A small image embedding model, trained from scratch.
Model: 24-pixel images, arch resnet, norm batchnorm, activation leaky_relu, widths [64, 96].
Training: 11800 steps, batches of 512, held-out accuracy 100%.
Data: trained on gratings and oriented noise at many angles and scales, 395000 training examples.
Rows from block 11, named by matrix and row number. Rows with one number belong to one channel. Each number is 128 + 24 x the weight over the matrix's rms, rounded and kept within 0 to 255. All counts start at 0. Numbers have three digits each.
# convs0: first 3x3 conv (model.blocks.11.convs.0.weight, 96x96x3x3), inputs 72-80, a 3x3 kernel for each
# convs1: second 3x3 conv (model.blocks.11.convs.1.weight, 96x96x3x3, transposed), outputs 72-80, a 3x3 kernel for each
convs0.11:114129105141144146118120125143102105125111107111129135128136128168135115114143115134107128117112118099159121116148128137134123128136168131137115098108142140133127127101131150128130133096169148142146131132164145164106140105125125127125143134135
convs1.11:106111116146123144107178139170148138124116127139133134162104139160115082153137083130126131140136135149091112127102153147130134103136133145140134137115165120126141114142129090145130063090138132132162125092129135157141118104140125150127142142171
convs0.12:070115068153140106122131125133120149094114161121135117148143127128131114150115143166106111085196159133138072148102111111161132120087128127112135113130116107180134158153083110090195184120111123083119166143143143111074119168151102082114105171112
convs1.12:115168147118136107134111129099150148119125136173132125108149114115102139103117151149082099151114146125126138107173155165141113112134075122135125120167070142132156131147103130133122130172124108072140168151121156148126137152119143122150143158125
convs0.13:096157163128080134107166145132121109157143112127140116154171090106165148112134092101177098162125086112127127143133163132144151100139150092080156110160121095123147133140085102099132106111098175077194149142083137125139129096122129142148136113133
convs1.13:129105096134120103143113164118156107140116156183101177110138144133110137122104087119164152181136131114145142131119110136131085101097132122102156132108134127163118179140120152137133122112115124163105139092134086130125139149083141138107107120116
convs0.14:152126089109106149143131108167139099138118090121117122125111156107152115140134107129140139116122129084080133124146083152127159140097078172121159086148109116125097141153190143120105123089107147125111135124119104108113099072108108121175110133127
convs1.14:142124128114133112130143118119159121142133123112161109131134132138133126108080136114123084120161100150184118138102142096132100140131138151080079164169124133127134110141141130134141118096105132115077156114167169148133142129130137165133139112141
convs0.15:120107147140148140109139105109142119134083156118104114119094147119127151125064097126107095155147140123093120106110124087116197138112153127131128135133094091130156124113203159098121160088119133172088143099131087108141115120149136148115083169148
convs1.15:136112092150145077152126162118139120127132177123119121191138125135131102173160120140144130108175151148112121162165113134104115093086107141111121133151097169137065147106118103169123093116098133126123147129094156132079143134143128129123105126122
convs0.16:138155093128160104133125131143118117141121136093130097105113160135149117123131102149101091122121071119077145098113107148128144140133108086124145102138149125148142100079126124094135095129132099147145107151138096132132104170144121165127124131106
convs1.16:145107151133145132117187125147130101138137138112145111127127135140151107180131130163147154134133151146151163138096150141143178149140180176113110149124096111120079141104117141163117088107159158153107142147114107124133146129157161113124137163156
convs0.17:079139122103126129118153143138125133139104115096101117109138154138120103140168136145132114092132140108134104129084130111152145124177142159168069158140125087091142163088151128129109104054155157094140170141101179139156145135134111092157120133142
convs1.17:097091160100136131123164084097133137105123154114147132107152064097128099111160124136119133166154166154119150089180088117156105142191109136112123158147082139108100085130134131178120148138127121064077156133115105115142077134148129158145145135120
convs0.18:096147110087090145117131133119145139168142113124103119114112160125113087141117138141115098105160045137117049099096123124150118128152132133148150178168159116111113150134124158081108127160141136084164097115101163113157114103133142115120110130183
convs1.18:161172131119132100169162177140122125103093104138117118102140104147110094123130084116117115113158095126115145141134110156161139164109164100122090141143083146116118167146078142112112127145132108119091166089135130145125132109128151125118152112174
convs0.19:103140106128111135121108111115117140127128119145112090140152144119135120107137146132159097132081114108068131114110134100079190113131146134099104120138130162086149095142160124094123122109096113167130143107126142097123139138088111125113100114140
convs1.19:152113155110140122113071155196127108151136117180121146168145122137136065117143097138103171105165140130134161119077135124128140117157114106133159136106135113106161144142092102107150083115146106126131145143143151132135135110159146162147161129139
convs0.20:105126092104094118125136124153150142103135168107105081140126114163134126108149138170133116136102143158095139117103151126120135125140148127118142129105150076094111124107086139148134102107118127148081127122112120152173089123139120146118143110108
convs1.20:131136151155108168118126105137116115142129132123099124125138153102131095145124116169108102081104098150076102142115135163132128146098115106146152108161134073140129126151126156153092126113141128131158106100145103161131136128123143125106168164121
convs0.21:122147142130112130150144112126105138150157111162161183149072113148152124175108171116154123133129124117132133111108149151159111111112148088100131132137102112150136117145125150103122096184110133090159121131154097148111137095123128145084090114129
convs1.21:107161161150161144138102177091147114103144100112092143117163133130128139133143112146149152146128140120130144132128158119117139147130114156165141102154137111158135124113130129134107135095050111122156174115138081119160155117090145120138132151165
convs0.22:126113143111126100106134136121128155106163127137137097120120108127128101144085136144110144123105087113108088111169102071134181151131126073137097131171077108175132126157109120119138146118150131162146147140144091090120088169140098159187124143109
convs1.22:146132101138118126119081156139145133105139146159144126148100139148153159110157102123129143088146146115122142125129123117135164151082105108122147106120156156099103123150096092124099155105118104077174108098150145131111138106124170128158135140110
convs0.23:132171116148079139166152141116146136146117133153140115095140107086108108149148124151146089094133128109159095091146131151178123101127085081100133129154143127109129100157138105106136100120106150170160124134104120139126127156125106137130148098165
convs1.23:141130161105148111162099122126134152143107142122146121076164207113128135137104167118115143149147133145152104116131122171112125133137143149112146097155117150153119116085122098132126127082121124115098166184117139115116144131077118126126118111144
convs0.24:127119141158117140090141148128151125152152151164158139145145134128143116109078121072117130173137152105148135090078124109141102089107121120156117158158127177150119124148135123124117126152132094111149150155122135118160139120122161117121170148147
convs1.24:125128163183094132115146149154149120104129132108155154156092136146139098119151092106093130169137115169117147151130147161120145184166136156167158115098147108111110119126119134109151119132138103128125116150114116120096125154160133126126099145172
convs0.25:127115118127148151126130112089102106112129101133130101144159116094159133081113124111121090098170130112117113084121096165158110119146115126113158156140110174122151121085131140135123125150154136154148114099086145149158128134113138121121139130119
convs1.25:103097130134141124164127128140134153171191139086146133149137141129101107115115123158180163151099130175141098124162140088148116112165107149112127135083125116140164151166119126142125150129206105129094154163136165093137104125126110180105096116174
convs0.26:111114126115117159119130090119144140121153128138161158108120123104133100129096113118156143159080139072149161170150166120120172137106119115116117129114131101155152147161116111125146094094116141125118101110135134124124138093129128146167111160101
convs1.26:154141157118140176143112092111108161138110143138157113134089114140135123167177109149116141136110143139092132124137121130094134119133104135110115114116104137121136138159112141143132118139150157077098136121143095124108139127118171121126162091127
convs0.27:085114146099165147094099132116101068086112101089124084177132133140126151161115080152113157141173167133110129123134095078138161119141159151109144165158119124126124122087163092156132167149131129122127097110136125096130124091115101174151102129147
convs1.27:159123112161114061138119110127113153162197153171184107121092105119123156096144091119121125135126145139099064129150088124169120110106109078127099128117113141120101094094212163143160213141168160100159151171139155123197123113146149164099127121084
convs0.28:111124115141104137145148145133121114093135150146140100092108100126116111117118135130119112118092109108103129092098113146126135078129137145108111149184118136140113136189069148126140131092125159138135182135137113128123148127131151116136112118115
convs1.28:130157114153142128117134162103102128144092111148147131158173188118133131095134133118127135140080123171104133160124122081124099148087146151109142128147098108165099117107107114117122122120118141118160088104110138101098104129162089175115140154149
convs0.29:126143150115134130132123120136119123107109114106104165163120109128147111099108128165147120108151109101107137174140105134114123143111145105155131089093159140125173119139119163135139107145101138148118120152169143127097179120110091211157141139142
convs1.29:126136102166113138100097145135115125131125118112112139138143139139123098156123118132103105106136139159108118124098112117110141105093104124163133127123136144148102151108136098129152125124166071130134142129127135113164127139156138164140118159102
convs0.30:111122133124140096092133113110148121125126123097125157135171164156119123130124131097170127115114146123125117163165116132148115147122143138126117115166137136114085154143200170120107147111168126110159107098147118107153160088125097090097134120153
convs1.30:097090158100125113114140117098151093122142125141147135128127102114101092125113074116112122105104112124151120104085100105094109112089129106095160117147130123097108171118116141166107126187119125084100089114192158150112163144119145092122096100121
convs0.31:106183125139118156144119122122137160108127127099098117087128092138127151130162177114127161147166084127147116136119137085108120133164146150145110102065138134129146155121090124119175122102117140107123148135106182113067125136119144150116154150125
convs1.31:112141112111103112100130129130100133132130147130118115086148156104108128130160143143098118160144108134120126124128154158127124123130118131100095132129113139127127123135151108157128144144106136156165130137096147109144125126163111162125122168149
convs0.32:147128144146131109112127096125129120169145093148137148100145124119136155090119108148134153130128129132130153144136130154125145150175124133108135145199159103120161102135122131125139103146119166136115141145124124122102141113116173125153140127117
convs1.32:137142114137124133133115134080088130140137098119139083151116096141102109139136075152173101112112152109089146077146075131076127120132104120140159186159094141155143144158166119147123141105181139143132142159114138130134152131147085102155155161120
convs0.33:157156160089158162125125118123122144140113087153136110111139169119147113165142056114148169137136147138090134107160117103143113131125120107163130117121122106120117147142092152122122178157083149123114143099144102102161113141164066128146125102117
convs1.33:140120158162151146180151129128123131105136099175152151135134112109109136105140157112158096135193081104132137139135126111136120114121130151132094137115131095120104148122108091096114076127120111145113135150134151109135154149065148144087107128146
convs0.34:107147128120116065150136127128126099112142120133122163141159101131146176133151124149168145143193095144114126080153116116107141116132117067162107159078157082148119122161092160162129125120114129137148105123105139084164140164125164104124117093148
convs1.34:122138108163157115105117122130064145116126099119120108117119142151106156118135163105118108110136106080109143104135138116101152199118124088142144086145105118099126157143103079111168136156097112148151138136127126112123139173123135134119157149147
convs0.35:143107103136131132151139132107093083121118138122126111128089104120184126125118170156143131124123152174128103121130116100101105108107120146129178088083115110126136130120122093128113141165168131112134098131143068108148132119130114144161116136186
convs1.35:168127123144092112131092148158134101112157122155170107171138099153132102136133120137121085154100133140112122136134146164138149108136115148086083133130147125144125144132104135171197133112174134165124125120168160150077135111156161100144162149101
convs0.36:145153112125110121131139113126150107094136155096119120131120126136117160109116131208151155148135126106076088129127121125107119136161107123132144120115104156123131142123150119158166109087138106124134142107119124133131107116109140151120135116120
convs1.36:154139143131140124136181106128110142108097113084108129130098131064095089154124104146105080127134109129106089118124158165165159096133107127161134166157109164172097111163157126138153102154131132115120133130090114114153127119166113140139144113167
convs0.37:144177110150130176107140125125118082118146113098090158151125082085125120082119102093063156126115117129083132143134127137173120123114134107153163135150160093174144164132122137124134116112106126140144092099108079120124132143103160166151138168125
convs1.37:144153095128108149131076116110119108098141110111110140090120143140116143132123145137161144146074126160159111129120138161124114154111121105114132146160113156107143111097124142131119116102107159083104089103109142158124145106147131134150101150161
convs0.38:130122110091105138097101102122111121113097092125120110114130096122167133066098123135176158113111146150072142131113128160124103127109069104184148082112157105098115127103153130167108147128131118096073150162124155126142123149119121150104139103112
convs1.38:103107157127115178131116118176089128137169172143111172156104115109122077106081127072090138087133133136144100128140144111087154140132141134135139106154150132110097117103124117123128165119153102150146091155116139137174154120176122139150101129107
convs0.39:166132122122098134124177138146109120128084085130101080131122118136153079135126076133139124176106167103139155143156126122127093112076091170171140136125141161111135149144136085108136181112134153090093136111074138170112133113123139096109139140159
convs1.39:103121108096162128120142151123132155191089154143164121128128146142128119072070117131115120132114135078146188131127158099138143087098093120114095092148097124077092111107109141127107152134163100138112114098143129130121118138139150065135119109109
convs0.40:141108137117147150153123100119167160164140143154091102104154108127157112177176127086162151129111151054150097125122133148138123120146125138150124163161112112127133133083151095152122137133113078135119117086118141134072138095128155144133129121139
convs1.40:180108160133121126134127149078124135129117083100099164129149137107094155135154128126174129148158115111134139094119129123152124136154112134104092137105134117088108094125114139145159124122129145143097073134172125126120124124150115182139136112107
convs0.41:115116167104117149129092161120129138150131106091133115123106097149154112140120084116150112136103165161129144132114102131106137137127110076067154079095140138060136141103147091131109142125096099194191090135129147166085102096178102119134123131096
convs1.41:125096115119135124086150127117129150156157091142126131098199149087156106124189100138102135164136117116172162129096127115141102139136147134133091126124138122102104160147182158110122158104126102115154092138092082131136159098118144171119130117093
convs0.42:114120106156104140105119089111114095160157150146147129131081132080146062136085114133150141155119148154159133131109085136138092136102130112113075147144159127151112102063160124132137138206144093143109137101127151109134126115123138148136138123156
convs1.42:128137132111134136123097157126102122098159110124133141138151151168125151156159103131118137152129128127095136091165134131148161085113156118071121142113106146131136129140165152109143147132113122115133124144130186159153118104155105126125103137131
convs0.43:154133144134120162124114117146104108112136107133089109080127118112109133189154142144126095140120111131083111137087130136135136150121110143130145112144156087097144155102158136187095086111105118114123104185105140130130113124125112097147130098128
convs1.43:125133120098111133126133150099122114130166126126133118084156160109108167125151141122133136164152155110110095110122111142138120108109116148168140081125155106135145124090108146144118177141130132148096117148142128161114110123145118109130133101092
convs0.44:145131108080152120135119105138133136136127146106124082136123129096127102123128074112101155119163165130115138117164146101126129136120122140160139091115128117156147195123117083138153096140106167137159116106129134106162130157125086111118138136097
convs1.44:143121118108131120126152112152139177131189128148130153133116154185162118142122094106146162158110099063160147106057113118116131144119178116138129104083160112072143108142138179103130117126127130148114143107130112137131099130149148135136150090134
convs0.45:167130156120109126138123177141106120090110148124106145106128123119109125098133120160081120163154146164129110122145123140128159147165094103133096118139091172169072115145110100076140131113145093111162128096162153077159135129125157129133111147118
convs1.45:102140162125129104142124116089115116090104121117109130116156069117115127139112131133136111094125058089118103093096135176129131169118124170127125129113095154177095115141075134061099095155109116097098148130138149118111111154091110123136089128147
convs0.46:136158136124124118134169129145129114158150143178176127120090164138153185139120157113122137133129138114107113115121119109129136124109088163105153081100112092128155106124115137137106074163091098124154094155132141173130158102127125129116127134142
convs1.46:161126138150131138097118125115094093098142123097077139086111109128122125094120151166139152141121108148112159155134154123132134086092118207139092122099101136098141112145091127101104128146105125127118101113133114140136188139111132133124100091121
convs0.47:132144159115089098148092114094117144136112149140115108190155117127141134112082131166149113145105134143144133095117144140151088155119153125084141141127118122126099146116138127135115181147128112131075170145119149148161134121133144123119125139166
convs1.47:151114147138170124142137135125153116088143135081111117089143120105157145149099145141127115171157135133125114131113124115179101093153161157128111066162148137104108091149152082125094137127125141119126141118101084158113117092133150101127147141122
convs0.48:082103185103114091127112145108118159127128102132159119136164097129090122109098129160112130096091091115113117136107132112130102079105125185146105159110133142162155132104102156141135143131115129172153106126131118089122149107150101131138158099137
convs1.48:139171113083131128129128131118125131103146128108146129139123106156117143130149130082101121134144183141170140100155086119152121106158143111139149120090144108115108102151118098134075138112174187145125093077147094131116175190133112142119136158117
convs0.49:093163122145100094117130138137108112130109098132112120086146134091072144125133107120100109147164130149148120119125134130103100095154102115187130120118127124108152163159148148150168097144122152102118103128149088133143104119136121126104116134127
convs1.49:100129146156170164100099141190140181154158196169191124120129104113118116108122122101160130147153141073134109106119140081122111120112078143132160102155131126156151141159120131146123122142171140128112131128116104093137092158141102138120107112119
convs0.50:080126152146117110159126103118133104126116116128084131127173129104133161091118147077158099113138140093096152081141116119110144116137168138113109094125137117132113138132121116090128106145120096095106131114110157137202114100143135137130132135127
convs1.50:132168156104111078138083146168124127128153177150125083097108135135139179065145139137102106130132125146156150180135129166143144112117131140063134127073126151163161169138084129126179113132145127086130181162122091132161132131184118156159133107091
convs0.51:120118139104177129162137144122148118133131127142174155107166096123107129168142155123075140110114112139106138126134089098142111157122105164140125173133104119164158122100104088148149101104105132103142142190184119126122106126126125141116174127125
convs1.51:073101140129140154148133113119130145145123121101133152121103120131109151148140141169153137155156156136149159155138116127108121131113130112092108107144102130152091145138123100129113119163139106133132134141093115100121164152154119127147153141127
convs0.52:150108120134157181114165119134148120098165107116117143111113150111123129137155144104126139113159114133145116141137099150148144103109163155101139128143101126096122078138140165130139169109119146143165123177147130136127150106086121191131075129143
convs1.52:146145053138149154166165129112105122122131180129154170146173108155112146113127181147151105144114139139110117104141125134133129113117099129085110163103147175130117152107137112123117107123107115119149166146125138153104135157128120155094093132116
convs0.53:144115156101145128109152144142087120142111146146155131112134137126116147107140124126098094111143135162147137140099130108136110150141176115089116125144123117128087145119146114082134119130127175140114111087152160119182112123131119133121136107114
convs1.53:101122119123157094118165142124114107112156114117123111171138105133158108153130092184097158095132109113129128089102116084127166099101129104127197077095126113147091129139132150140119144134108128127188135101124117140138117146080136166081122128109
convs0.54:124099145154136119136116110166138118141144142162143150200135150111139101124131154109135119092153123134153108133159119099192128094122110103111121136117143141128139181125110105164118141086162144141080156095134133143160119147113120122137098094132
convs1.54:114142120130117141147110132137115096083094139122128120114124137180076117154114139130116084150095154161122096148138105110111171109105129158116068108124112098102140155162110111108107098111145116093100100140120138109085118113058118127082126105106
convs0.55:121108101135161118116130135105098131115131122098132138108108133105107152118154097092117140128138158109110126119151122087140137094083126143123113148109109158119151141124122117132125138120169117114140157159123105103143130116119130094126147158119
convs1.55:116170105107123106127133150131118130135121129141136184103108125102159134146125130110134124121108086170114125180119091139122087105159122080149118131125132142107110096115126107146119075188150068099126137085107129125130127147099115100129096135165
convs0.56:118131107093145126125124157124155115159137161129160112146129153141127125119136131164135112145149187145132117117169102152136155134138178117132114093173137169159128120128141126148098142126133114129124109109076133101131112095107137179134118112146
convs1.56:145121139157147133084105141137141088108152137092167138116125103112108132129122131066119126109083130090120101122120120112089109168117128133111090151141126152122137119140144138167126124122111127132132124136138172134125134098117175122117119103153
convs0.57:081142112131118147117136104156139144130143123109130100181139116132134125156112145138108157061120138110144119159154085139105093144115123108150165055101097096061169116131148146087112120168141178150122142130095111137093134132101104113118121098119
convs1.57:117095121128145157127095161102126112124100159089097098137145172137108108099109162106125113104090189154141165152109103161110158117089190159139094139152103092121134111133113103138123112160116057089089149105121180107133169145155130114144126128156
convs0.58:150107150120104125149110124154146160104131134119145116133140158116122111139138134082133100095134132125139120151113126108108141119131115128105113126066097101089111123186150142098133107136145158138148154167160140179167142142118175163115118153131
convs1.58:130070085129140120134092125134180160126105117146125142122118126147117121105119136133080122160133137160161134129120123157131121140127127162152162134152146110139108122110133099123136119105132083082096059096094084121071123131116139108168135126144
convs0.59:080135119100117094136151157130108133118170171136162127072136099106140144130149132142123159135097105146116119164102124122126112124136132124145138101112101093061124113094114092101117114174101116138102144156169156139100084194143109148107140123117
convs1.59:146112105100133149151129103122113140138144126101157142115113142184136129177153116159146051123110090124141128134156153131109139144096071131099127109128155114149132146123131099124087114137168105099156085114140120151130105129121158126102149150125
convs0.60:146146139146154122143121116125127144130150170112160176123100111113105101131147118088092128108103110111155143174151115152122082139166107109150147124132140091082155112153130101117116126104166088094067084129098100142141101145127128193119113116114
convs1.60:143142169130103114105149165101088101094089113113113143138130113129068110123112119154117133129116153161122124147179150193167136135135087141137098156102104149149145132150142105111108113101173139146134089069098133096126143128159141135156141148160
convs0.61:130122092133151128161100115155169131152118118132130125118111135151114102145159099136154159097142070168145110130112146083129172122125108128153088121116138136159177136142119100114122129147159141110090129122102143112111080155107148136193114114128
convs1.61:146118114130129139119108156102126115128065112112142140130099129095111098119159114108086107119140121153155157099111149121109109117133069095101136103139151126160113166117129103144100127128169118126198122114096099121130109139122137134141116137097
convs0.62:146167139121100089097109145131142131120167135088100124173162133137141142173147128149098135087165124133121138106118139127156117167148113079155160146130155126111146125113112128091088123157142145105150146142149145154142132124114158089139110121115
convs1.62:124136098136193125094104119115133120125159097114116098118111114038143144105104122122126120159127155117106114123139130149137143108085117123088107124109107131105147122114108158099121125165104115103142156102134089115156113130105163142105104118110
convs0.63:145064106101128133166158150121116111069125150148126147141141115120106135127123103146131121166108134142108123140076131102114147139127160121107170076161104117102177134156176128190119120109106134125087145127146123122170128115105083119139135160120
convs1.63:101130179083112131144092174151111091119149098122129155129120120120150153152110119144153127102136159097143086131087084142080142117116127089130119084078137108162172168130144153216088142098166109118105110125183093169189148167121161150129158141157
convs0.64:130117129108168143157078147113121063104107148115130087151149098126151133118104137118103109120106177091122178133136103108158130139123178124115143132133133123111070121135124128088117117133167111106143220109150198111126137141129155130169156097134
convs1.64:152098129138127150142146106160152151185140128131154160148115098106134127110103085160140116100150143102160130081087097086087115103111146119162119111117124148152155081125107143117128109118143111106149111150128109114124131114135143141114127110137
convs0.65:167081139112130132112100107148095121113122133104092118143094137077122113127129152087096123149143170096125129089123105110116128138125178145168160154120134111065089111120115135164120100132139083117126112129118149142120172155134166074123121084131
convs1.65:121156144105113164145135137148089109130110172098121165114109127142128137148104147195134143122132198118128128120143106128155104140152157162123118118093100132128139112132109131151153123127125111108119087136099155130133165123121132138123124123126
convs0.66:137128107133099118132108164127127148131089112124143124190116095138162106108162117134125181126119172127127140131128148156121114118171129132113130119101102157191132172104157149141103127101151191108163071154133075140130116123083109130117124110135
convs1.66:120132124123144141109081130126108141128179116128072148116096135121137150096136177116123093173169107119140147185113112130115123115131104121156102103143118161156112127121137105123140157147059120165162137139155092113183160171083132150146112143100
convs0.67:152137140143108150109123102112095109122120151129141129139110135138119101116067131139108112111113177088126180102109105129106069133127156080158172111179135178154155140139148110088104112151151132177105131124075121134165141108127147105137156148114
convs1.67:131150171135126133107177149138146124119152107068127153128137119123143148120111144137117126095127157137149141119133130120144150113093145195086119119101116089110106097142127161145144137128143122122147151118087128072152113134111099141128115156171
convs0.68:147137099148121101107113141123137118107148131139127104148085136125152152155099098083152155124183098130128115115081133092113171108134130125107122109127120158130118163173139083146156100151151099151135138105128159168121121166156173091144149129111
convs1.68:105122153137147097076110132106117126137120166165125119108133119149146148106131103162114135156155127144153119098143148130164135160149123133101118152118097118120124097143148170120138135109090108122115101162130081110155154129143138108176141116154
convs0.69:098147173158082182080142115128138138114109169096115122145110073128165122130118138089080103157134131106152130120148122090132169137113118149178140097170161170169124142130139132101143125164123116117126168078140132136121109135172124140129141142114
convs1.69:115103125139156100134110135102133114123127134168152120099123163121177126135102083103124150131138112107151128146142137094130097113111125125132129117114095092096124111184162154140141080112153135156128136103104135105061129148176158133162162152091
convs0.70:126118131148135149118105112080076132114127116113140134115108065131134146128108121101119130138131141109140144063110137100125131130150097123155131121088110073109116121120124128145109130130146177166152101153118123178172117098112154092117145121105
convs1.70:135108127163136120192129088110108136088116151119127135126117153168124103129138113114139159142099105133087127123157144161129128162144142149157152139139147111104081176098184165150119108135119124141096110102155139153131122111159144179138128112129
convs0.71:111141131139121121159153139129094135149106105124147109081136141099131143129119116129110127120085071130115134129142148164105120157114143173213164111128154120093094086149143144136153147123101100166118108162131140138132115106110121136128120134117
convs1.71:141111157099124149137147177150109180128106085121088109089124126130138161149073147113186133198151104135150133061101126108156111180127101128102129128110089129139097144088119155105121094159119127080122117159153143119125080125088108142125144147125
convs0.72:105118134085142138123145114156152132116118172130125133111115149104146112126114146109194108145093140140132147131134122095136134116164110114116104106129124118118114149114104122095176136129096118130136140118150107120162136059111106132106092125121
convs1.72:131112124106160138165158148119149088104107153147154149127147146141164138115103147152160125129102152137084128101079157093111144112112153095112069158162187162077125086145136067142097111107172151140105110104147115081097114100111094119110136158137
convs0.73:099108115135119137095141142116122105116081131118129123122118150132142168131104148153117137142181096161182154133177123141112115101147135161130093100118086096097111172157127163149157102080168117102129120106111092142145143105120101094163130127123
convs1.73:107101124164148100119132116137127124147153177136152162106110113117134110132110132136135122122127193115121121102097142127120078144149107169150118138155141126126126134099113108149156119135159131142119109095103153144111114139178151143151126085127
convs0.74:104114160098135164134100087143117108135103130171117153166066149138133147093157151087134123134134118148125121125126165145108120091124142154156100112143118097164159103114151075114066133136116145135115093123160124167148157122126127117151140069130
convs1.74:135060135118118141216135099130125116119144105164125122095109161104130093130166110115153138151121092146133118112135153156115123103141092110179129128109099127081119081115178110178146117081173108155081159118106126127133125119150154103143101133123
convs0.75:123135064101084132147111139131128129154117158118153171153124079171092098100084116131107158172095168159111132148128129125113122132088145137112132090100075127085143168093134119101143177091086133120130169108122134137128124116119119128112110126118
convs1.75:127117139108112133123140149112157140139099132134106133120109125154119136148114108108111101118100140094161134114100143143093191154117147157108117130103096125082083152151136126123158073136179120103095120125131102135122142120123114094149158172167
convs0.76:113105090149111133149136106163147128107099112113078148188091100113162084158142141103117116108169108135115117116167104082157104075112086146155146148063146094122172128147133121108098100102103141115112144099164125143157119118084129111101123114087
convs1.76:136166205116127157161106139108125148115152138125120104125131129155111160138109129118095134158144123229122164173158170093138133122138176098117124094122153115084097145117139121118144102112118109123137140146131100136105121105129156105109130143139
convs0.77:118110061115164102098144109122092116124131128107144149161090138161123109087085153136120152116138104090118140123157134126151096076112148144122118150108111158123147146122098099131148111131067151134147098092121112140122107114128122097131160111102
convs1.77:125139137098138123139143103140127140145152126133141147165159114134125138139164130134118131129141108140122123139144134167144137134137171117129170129141147113120152106122119123103140093157119164158135130116121171137137087121122111109147138113163
convs0.78:149122107119102165148137091108126124114105138109125127131116140121110112139103110098092106127171087125146135115160132060132114118119106151142143175112110048173198149135120115126143155158160139157128134137133149107093140134177163108174121130133
convs1.78:181172127052099159128088117147142133176108151143134152138104178153147187126182144110106124146137094137135145153163120165146171091106104156137157118102120112119102125081117135136141064129105139092085160137101117115126165152127165157143151155135
convs0.79:131130156149118131140156113092077115150115135117109129123117099138099176130114121164107123139136093139146120123133109092129129130127082125105148156074102103110114133101141154083155118145140119113134150112151111075099171117128178142128092123127
convs1.79:147176131119106136114121123130141094096112123119098129126186113161188137111090151113115101128110097115085092151112127179161113127143124147157124115093109162098143113124126093124130143148118131153142078130153112123129138154141132136128113191131
convs0.80:094136156175141109106140136113131152131110144149118125153110105110113136137122080149110139117143131087106104130039139100118153145121054116127102092099158157091089152125133177177108144108132121118137130126108117132121138122141146156115115104160
convs1.80:126129203134111126103151137089094139096140154104135089151124135110158099120110076128126146145121141150078138121107124158108150150114116156178175152096079131117106130137135151148119099148114118153127099118145119094140185135148132159162130176096
convs0.81:102102155126162140139132137112144096109166124088105091105118113131101098118108099133121116160089106141149104127161132108115141154155169148134095132131062105138123122140156141143122113128154079091135100114169129138102115151111134161102093138134
convs1.81:120125165161139085115146142162167142132124124132132126155151142134115117127131103150174123160131144126106146143139133113157135121142096153147111129106122093127086131096160103132134156104168123106096154118125157108116113132115136117110128104106
convs0.82:117116141147147119157130074144116145134126121165156149129144130148103124115142139142128116134130115125176158134108135130139136138134158137150146105162126133089164130122130112159133144105154125129117133094162092153124140136140137136122152120137
convs1.82:144101165123118131167120123147131125116118127114141134093129133112093071102130155119107141115040155130121126123154103120147130128116082086117130091133163123168105107125128114152122123078144081112122137116113154122110184079121094080100124123117
convs0.83:117081140167102116133134135115107094153121075136104100105153142120122120177114126158119105138093120113093148124162179135123157138108105141104083121109114184070105106125141141146127133127134100137105130128121165121141168136130122136134141112137
convs1.83:078120155150158135103160146163150133165170147105129151144174112120137140102115133126152124154136093161132110100080130080116163080093166109104179111134122092136138171102079106090148128162146125156113122099170115135144132125135103140158165144154
convs0.84:153142095141113168110133104128126153078141156115107112125075148142119103180174150091131116136163100116138118078138136150129102138141113117178137116093147151121146169083135113086137097128095136118127147118123118123155151092124103129147140112127
convs1.84:112159119113176123119140141123132104115107129183115110174141097114128110102163074133129116117110123121082146105131146130154101150142145091113141135145179161109076144148127142165122139104108108137114168066149136125141107108188160122105116147140
convs0.85:105130173149110136151122181112137130134116135126128115135143168145153161112135110109158097163125137085136108117132089110136141168133133151110122146141147090176176151105128095153125127136159121118118112105174136096128097107115126086127121128174
convs1.85:127129131145158122143136135130129090107134160113135104148112109161097102095090092177124114118134181151108136110118089114100110115092116122145125168098126092155159101123077110119089116125118139102139126113128138133121162125181130111123154128135
convs0.86:158144099123117129149110133109125110126147152093138129173117161121162115112129164071141181137100175180110079153132092168106123134124112137157101121077120143148160119141126115136149129137081142123140138161124137087096142120068119135094134097125
convs1.86:097113099167164118120097157121106114093102123159141140105110138146125102102107100091138087127124144114103126101115146089111139124144107120107104154131155105102125129133088132159105116102117092120116163148162100098109148109160127149112138147086
convs0.87:109182135122109109106135108075131099123118116129128104143160120158151118135096069113151117129105112163123174112137107105113140107109115131060098123179144155121118130143107085145158123098099122121094156117112112110122118139118128134131101079096
convs1.87:107101133121147140167086116162159184147135106133142151133122102149146100120134150094117112140141123129134143085145154152155121119131107121135138092153129136133136122129130128131156132137141158132127115119132128149124124109108095149115126116099
convs0.88:163149088107168160144112140116102124127095113156138127147107130141135162155126133097073098171122129122154134140131117156086185117129153167141106137130094162185132118108185131147124124117164132105150129153100117153132157176133108129105128131094
convs1.88:095117103090157135121134158147142110121118109102095112118081162146161147079083107136118136141102146126089135158089101133094121150135112154122078096152087129122109125138095155119150125109138109141109163131115110095160130115060130151117154152165
convs0.89:093114108099141142095128084153115145142069130127125146119136130128166163137110119130157108119068124173115106141164167118109102106109107104104071149108121164154109078091142123138165129152138144149139133147113078083100146116154141122141135157120
convs1.89:140074091114107114142070107146113105120117129114137108109152129102142094102124089155160117150110104147109129149136137089115157101058138113141157109118129132114135176180143133145128129109126172130156120074153149140166106158128141117172129162170